Rows from block 4, named by matrix and row number. Each number is 128 + 32 x the weight over its row's rms, rounded and kept within 0 to 255. All counts start at 0. Numbers have three digits each. After the name is the row's rms in percent of the matrix's.
# weight_hh_l0: GRU recurrent weights (gates r, z, n stacked) (model.rnn.1.rnn.weight_hh_l0, 768x256), inputs 0-85
weight_hh_l0.120 092:111130155109138134126176103114180153130139107165112115097123144150054141170137087117167130087079139164226139161102136047194111145112111077095142139119086136148069138163146136139135138109164099102089071199074140075203101146135096177136077145096092103142071134
weight_hh_l0.121 112:145124149145200149127111156107012137183072129098144118158169127135156108147187123133133133135150115077154112106148127083144145124084136111153173090147169085082131114110135158132113186187160062116167081164129126117106161153121148094122106080090146127148105108
weight_hh_l0.122 097:143118191082131119156091136075151119149056152076161115131090183040151080156108165101122107092115166111098107142134143110141106135135140179114136172166092132161129195150102084112151161111111138163113176130122116121135145152107131134166166128183078075132094165
weight_hh_l0.123 111:170159122125156073116156162144157153091133083123146149137150060051124067124105136092075181134133157125230149138153138146113145150152102091124120159117049111123156135087140133138122112112125110116143106102158135122094154132103110190154081170128161124152053149
weight_hh_l0.124 113:163138126145159211129099110173143152145132124124120112178089124127135104167044130141122115127122120158096191096153123117130127158141125127098179097143133131169146086093141172172161116139182115156094092162134104132090163083157104108170153090126189121126143089
weight_hh_l0.125 104:094060125116134100181120145103146184093165073057106170094125169102127138141183064163186118160169066090138121053156105118140066099118122107177142099132100178070134114141119125106174096141117157160148081089120130168170110077116084097103174127122169127174167110
weight_hh_l0.126 111:102202113091095151152151075109143109080103092104125123104166197163107125135165138142141154093193080126144161171108135134071161143151115164183099105139105129125125123131147078169160143113098170082154092122158156144030159102138143164126172132108136068121168174
weight_hh_l0.127 101:121175134182152189129090126082125053101147061096084164127143112113189101098149151122131146147100113155148128124112159103160117114177114136097105075187116147186169139129084161111125152142156079074130097142176201118138115134147107094117096138160091218082147078
weight_hh_l0.128 101:038131105116130120124147127182090140096180163182126136146094094209087087179056150112070166137108099142138135108077094120166176151149071128158098083106089089135131115181154129130103080083114116140168116097128128110114137111143119133151155121118096076122075165
weight_hh_l0.129 120:069101099101103123190086153112041163076081102180177138152167113107106112127174125095120083127112084112097156157129110146149155131124113146179134073153151114062027072132118132135166091110124103129174148112141130143101152193115100096100136141119083137084101104
weight_hh_l0.130 099:149078150106101158152130126102160122105115153148103129080082119135143145149148130107105179148157086151167092169079145098162132126139103165094172084132114150133125134152177151125114159143185169119141132101090088137071157102133105157117187119147132123116134179
weight_hh_l0.131 091:130147145142123087126130097163110135138130158085099086121108087198156121192172096148099095090076135052151170189138142165153183115149135125106147134075093108114139145106139193141115095159151183090047110143137083134130141122127101091102144154065149123121127162
weight_hh_l0.132 130:165151133104137123082098133150144133127150127148080097089155083058179135168100155129163126120146131205076153129122150125141075115070143108135095116164095143063103083093079102156093159165152113189117079103174133126130175142122145127186183107081124122164150172
weight_hh_l0.133 106:106112106117171104092151108107100103108113165153163142084153125125121115143122110205105133110101118095086156142144139120061126151200100173149159070098069123134110126130135052133057103063142144140105111137122141125125169083148088169131145123061128137115116176
weight_hh_l0.134 091:153130113150102113105151133103137155123119138089128124095187100146110186088141135142133073097133150121141126091129080131070093091128137107112101186102121113092127088025123154109132131134048146088123138101099100069163134158180178127156132139096125117123129119
weight_hh_l0.135 086:134091116122121183120132090130146143117209093181120170094123169142118182148101100168107155112166120113140131142151099066123170161111181119129106120081173146175084122130194136160156104107099132100061097174071163159135111118105149157128120074097164146106122104
weight_hh_l0.136 098:130134132091126111113059117117124078109092163144105113125165145102149117119042108150185174121092076141111103099101101087108134133112122121178139154090135136143097128156161080113150127151114108155135131102132150108192213149173152090165111185130140093121117112
weight_hh_l0.137 107:198103163157101137125068116087166168093134079105130070155115127146143139096076134174163116074116159125150110124170125113162128097075048097051133186112145148147108105181134078056146114151155079147159170157153161143048126141139172104156173161125125082069158122
weight_hh_l0.138 082:118145134157155164169071176113145162157150100114182149150194067123121140139160130113174118184131127139176092149089156122129121101070075063121113163119136144112093045094089113098151127110145089100105133114125096163125175091122118158112127144115106100098123152
weight_hh_l0.139 111:138145156108166135106187184185155166153107146054135091155162118098164074099092096144120105135098199124109067140126127152201163070148093060087073152114120066096120143155110123096081140139091186156148083136173173091085074093133134120148127107132146141154114169
weight_hh_l0.140 094:094178115144091139135109138114152116120126102129141133136170114157153056168100112074100149108171156189223128132114132140071109142111110126087106164120156166173080101141136106113120192198114118102146122135083157078109056133062122121135124101169109160155125136
weight_hh_l0.141 098:061128156076074077124194148162132194105075147132123121108168171131175158128124175130154113127157153177125124163129139181084092087129181154096148116114104174143124095114083146134099097060075078125161157145132097144124127117186111123141091150138116115104151141
weight_hh_l0.142 109:128118181124112114123073135080148137143153152116108161110062097136101105159124129175148141111080063093163135101114112097133186146155120145125125125152106158135138111117149153099118062126199088148083149116163109089126098194136108121064098154087092132122137123
weight_hh_l0.143 103:100096113076113164157138169044115140185114132134153154130179048116152149154188147129132088125140139154150161143173112109150180043127087170106132128141166067145105097104168083078100103111103189106133127117160122123162137129164068107133133168093128077132140105
weight_hh_l0.144 098:128091141120125133168121143072124137127130172117128105103112176129177111083091123074145133115122130153112121155105231137096111092116160160086098116118183150148148110105079101163127115157102099164133124144126099160164163139157096110110124088136128096163111146
weight_hh_l0.145 102:145095197110068160124098080118050116158157120179143088224145157173167172121149108102136144116136145138098096141127118095131154097118117140200124103132131122123113145122094170111177103179081083129141098162159168138096108159174133130123092127113106056119068102
weight_hh_l0.146 086:184128153104091095069193149100119077138099108101066126134153144191170108104125176132127126178111118179075126153165142093116102132160125123122080154123179104147072082121154077124109118121135068114154178158139148152120056142154134110086131110124129135191113153
weight_hh_l0.147 096:120228157132067111114113099187073166113138125047026124106068126093056145120099097132110165144109151124164091135107121134088161140121123138164043125214113125089136169144171100130140057084093106121159099141113151117103121127068154129137175167119067076129117113
weight_hh_l0.148 097:144102126201080119122141076134175095159180131153131117124128162166079094099136136088118098090174100148151071134137039129180136085090151148078169139161127182153109082158134126108153145159135127094145157166139076104090076123089098120085161200205125106182144098
weight_hh_l0.149 099:147124116131168081146123140168135177116146137106152120109133155139172145104081158171118140129072109123113099132174112093125107137140113103078113156163129156124127129111148093128122104089103153088123133066098139092060181138171090116101160133101156139165087128
weight_hh_l0.150 095:145110086104165128176107146160169191117114133095127146141172114146150125111115131180135047159127131129131146091124116185084138112155133127178088142170059127106082110142125098123157083178076062135102086115149099097137086124103123168152124162096150178135171159
weight_hh_l0.151 093:088054113160109157134133124141164149121122193088076125117091069090144119132079147090120115071137185084087119126136155176070129157069131136140093088061133161130155131172162121113095145111131083120163097113129141089141075134114187169095172112058151118112155158
weight_hh_l0.152 122:118168138145151102128076154129165140123150143148101140135105129099153156091145202145153167121103114061161115111107131162125173109084166143183158131118118092116078096175171115137110174127079128114074169082089116163120113141145200172150134079145163103137100069
weight_hh_l0.153 108:159118126176186065144173158140138172130176188128159109108165149068125114109126164143139155121135131160109117128135145141129161178122102139117109141103120084104169144162152128141102149070178158100121101156112101164093127117124141157149116136155093094138152114
weight_hh_l0.154 096:205067097149146113134068082171184122109112121127152094129126122151156148140139141067097158147125103158108143162160188127178117128064126166215146134074123112134085136191133117162134080147096122186130131172125112143175131119121140086138183153134155162145160090
weight_hh_l0.155 153:206148110119132113133116105115155142109135176124100108182034171120121134107132101093144097113147161125118145139169153114163151131181094146088126111152120143175094127104087158123153096126130154145097144112053087068138073127090172122183129110115138108122101151
weight_hh_l0.156 087:154192156171088167105142201128143079167110110079177185136112141101125157188129155130128100177074136170140150091143151123126115197132132104154141105142126034100081164133161129077048134095092133103131148111109145107166053172159171101148107169129145131090096125
weight_hh_l0.157 125:095124067133163150129157143112176187151128052131120145120186169089127114133127092106103133177158144226113184142129115123141095155137130064061198083116170128102092126115116143195136101162141140106158136150101072125106132126097121190189138052117093147133182104
weight_hh_l0.158 108:118158119066111106172167127145113136115097125140151124165062160162137123069074153161222140168115095104099127138149137146087149090105139133135097143128100148110064111185174186115136141186196127136046100087150196106086147186155116153197133122131096122059137066
weight_hh_l0.159 102:114161139135160066177137178154096116080144125142090142098134079147081121109119104102135098156086164143131159159138157147111069127171129100117073102126164170090168105077157177167117141172105236126132158178077131115072150102095100176167140127186107121186130186
weight_hh_l0.160 095:149131113109188148144104097085086173173121135125175093140107162166148147157168093145090129152163134173101077094132129125091112051135142093151150145101114119057080196085134128125128141109101098106110142153167116134148115103159089122136101126138090159072172140
weight_hh_l0.161 109:105182139101148119136088087061150092122122094074122145086198170139129127071109120124123157163143101195152168048154095114173099079108121150056096090076170144156055134132161126103088116101131140116137143082133171098097141130193124146165168116155115153096073106
weight_hh_l0.162 082:101138126168138139106097168160213169098091113129192144160136090158138123103138125196084122079135093103139133075148094101153087172208162132065122088149115170122173087136119082161136046172116093100126168178189142144174123119122141169203101121090130185152149127
weight_hh_l0.163 088:120053143127131104133109128109126142165110110143144151069120121100155120130157088124165160106182130095058101148135125116084168105138182115135167077144141118126140077105115119167092130138201215140128132139132121117138098091175115121114126104158099134128137209
weight_hh_l0.164 104:098100153083105129157131136164099109138142143145120133095060163204193162136164149151120155178166186188108131119159125104111130113175115102093082141112087102152133112168156093152203169120141113111134174110088130145123121099114110173155163125123138148078110200
weight_hh_l0.165 106:127134209143134136113235173087180126125139091128108078133122165184139165200116165110148097142093168162147134130123134142183097138130129170149098135162173143132074182127129157166133103132108110076078096138111132122127132107139137069157183152115104137133079121
weight_hh_l0.166 121:067140142138095204143127118171137113143120123182066088137107175114175135176105123172104161119111136174105053130099158151105117051100149140125202161123085082092142088154171164138179100175082112150148102145111155139135150099167159153113140167171145074130113157
weight_hh_l0.167 120:145174147143090061121109113133148166078149114214138167136115159117107195146090132145124131120175136118128137098120129097188115146139130124124095127069177132155109134134134160109122152104205122174206145092076167094130131105155094141086129092096139155097089092
weight_hh_l0.168 098:139102107095133148149159073084143073154139109152181152187088138103129134109136105081091209122143132171146120081111102043162124126140119196071137159141075113120112174107148161137191131161091108131122115113089154159153157134111138112086151094062117109209204112
weight_hh_l0.169 093:150122093130127209118127126130047158085163136168090116123094088080161110137092105135109148160094158167121145159205124106110125129115126134174123129163150173190132141139118118113113111150143104159143098114110122074153161133115123160067108048141130145150142090
weight_hh_l0.170 131:136088132177106118156095179105144125127104155117132171163145121158110168133115112132103178092085070100145097105117125163100132114189165050140118078163113190105169191170149106133093080166128078143078152099129187161115125121082128109120139138111154146072134056
weight_hh_l0.171 109:112157121143136123177202146050145138110138150150074116163200086105122149132167093127174118050146088157122055096108128118112090198102072143118151175134128154112184068126132206184081062079147154102116082118085142145146159119089151151086156117122149144142103127
weight_hh_l0.172 111:129094084128119155146143112117144152153161029184110112148120114142075136125094095145114117126151188103147145090154074138159167094145160115114128057108140151110124149148136118138132153114135111102129129102158120128133071129117149107094145133157090145082126100
weight_hh_l0.173 098:127149108155144118103235100131116096149165105107086102167169186103102123155145112140145136098154102144188158119101165129126103159159086077122073112124088094114151079122135133078171093132129086092117156120149078147103143064121132118067097105147110110148194123
weight_hh_l0.174 129:129085113198185101121109127149109110135107139124125107198106149096091089134158147144117097106080156097121085129126178163111096147129081148116158127125141156127083104103141112118082144131133093134110141121182116144167168152129137192131124037184133136108121145
weight_hh_l0.175 100:140129087116126142177113139110068121054135083151087117184168136162093116111130069167155139143145096145145148149082080125172107196107111166074117160128107126154112166152133113160144106128137108085165117157178101115096161155095095125146186117189132166103150136
weight_hh_l0.176 105:160083127138136146107165129120154140089144085137120122135077105129144166087116163121130158106070062117166108091135154086097089017178031123171150112142127101120104079120113086107175153086143113156113109115129108148138106135091156159129150139130147102142120046
weight_hh_l0.177 106:138117177126139117135144085163174151071169078091096070117109076111125127107113115143143183134114140139102124110121131062090152133152100131063178157164157160133129080125130159160095136102145133111133133112134115162111078140052127141078139089141131073177100188
weight_hh_l0.178 090:063093126148052153155174096110133097221079111140076140137068108107122128124140120126124116119119151181168131097113123102148079171083125144135197111147152093132130142123157142167084107109127176146153158102089142116143177088128163129196130133094098068153077096
weight_hh_l0.179 101:109122147138094068077120130108115149096128125092133138106160134181185051132092122121119137126135186136186105095177159184100118148096081146102130134147086083075155169137139060111106171108204152095132156150176156146091075132082121162146076136105082167142135112
weight_hh_l0.180 092:178113125142066082145091132141152085139110144151155111065125154114117135141136176151192162053124136148110142106115158170076131075090124091152098097118180155191162088093154148130147089141156183196087066147129200087136137095159145101102107154153170116139141180
weight_hh_l0.181 094:090136103119134106088088066090100177129091142165133075151162177135113132163106112138137116160111142102150147123043169123115120172105151182081110118139182112131086182151126118193089128113088104125210121203161152156116113107092113086179124119113166133119185081
weight_hh_l0.182 100:148155120141103125069173125120103146190147079061134091141131164116092116115125074117058144116148083127157157198097139146107087131093168137124094157134149117118119116226169074134135147032103161135101142134163122100139121115107144088069150185130157146111105166
weight_hh_l0.183 095:117126168097104117143137157112110140100066154131141171159128151161157132131163116130085140101069137122136165077105183121120139140135101128122098165126177144083067133096127108165151092127124084175176085143175156134152089122136124166152139138116099161155165114
weight_hh_l0.184 098:119114127137121175082095183162105134173105171138095081135168104097106147120156093128126116119129103139134133151127140130111121161159054115170133145169065058109149128111123147089182092195173155103096102069133125158124157110088166186147123184173115163118088087
weight_hh_l0.185 109:099144094123148132208106174121142181101132138132161105148119118185149113121144125146144072111171151172083112138132172149131141096162160119110110109187105153163108183150127074085118121087098139145127102151153085110113144153122132133128128133111107085116144185
weight_hh_l0.186 084:166117137118173066151132140081139191129141153063111136101169173146138176106136148108115181130141135131123153093163114113112079090171131128098142138148117160109115139050118085113124099150159116104121116188138122152144112126111108153110139124102126211129175125
weight_hh_l0.187 122:116095135121094125170083075089154107153118139078099145150102177140104144123097158112168114105095102074078086138139121113125195095162103157132150115069039148117099141103167111111129108063119134112160141150181122111100088153136134133117045181112129093101123111
weight_hh_l0.188 103:106128171077099162130127159100119112135129206121162142151130121176174110134089074108129154177120142059164119192126131101122185130149062105081127122091093136128171115150098110108144119144127132123119149145125168091124145097129122140144142134101114098131145129
weight_hh_l0.189 090:116146146135138128162154134084152112125116147073181146121148107099186044143163100119169106133107089079178102094110163142105171144154086158182147130120050194128102111185093159100100126119085072086036110111112118166127137123087046122147174152100121193096114106
weight_hh_l0.190 085:146113137136105143115166150032132104080122062083091175080138177105166130101118073133110170149143126191141142163110127114158139054180146081102136085149136151100131108114097125053170128121119134137070131098094154047164135150130127139133211110107101106109152153
weight_hh_l0.191 109:073124085125125140128143164109135118156128150158142134138162157173111147123167111158162174167147129148102130066142142121121107114113080150129170092162125144132116076143139096091147142132145126120175064136154127192128091134115108039142114099165173185083104144
weight_hh_l0.192 093:110127078049184182117134183109135146138121119127146120154104130136158111087128123151157086115148122066103109117115175144084157171134115116099108146144128066133119212139111113166121123137206110099171182138104115183126131142158097105172141177139119165097158173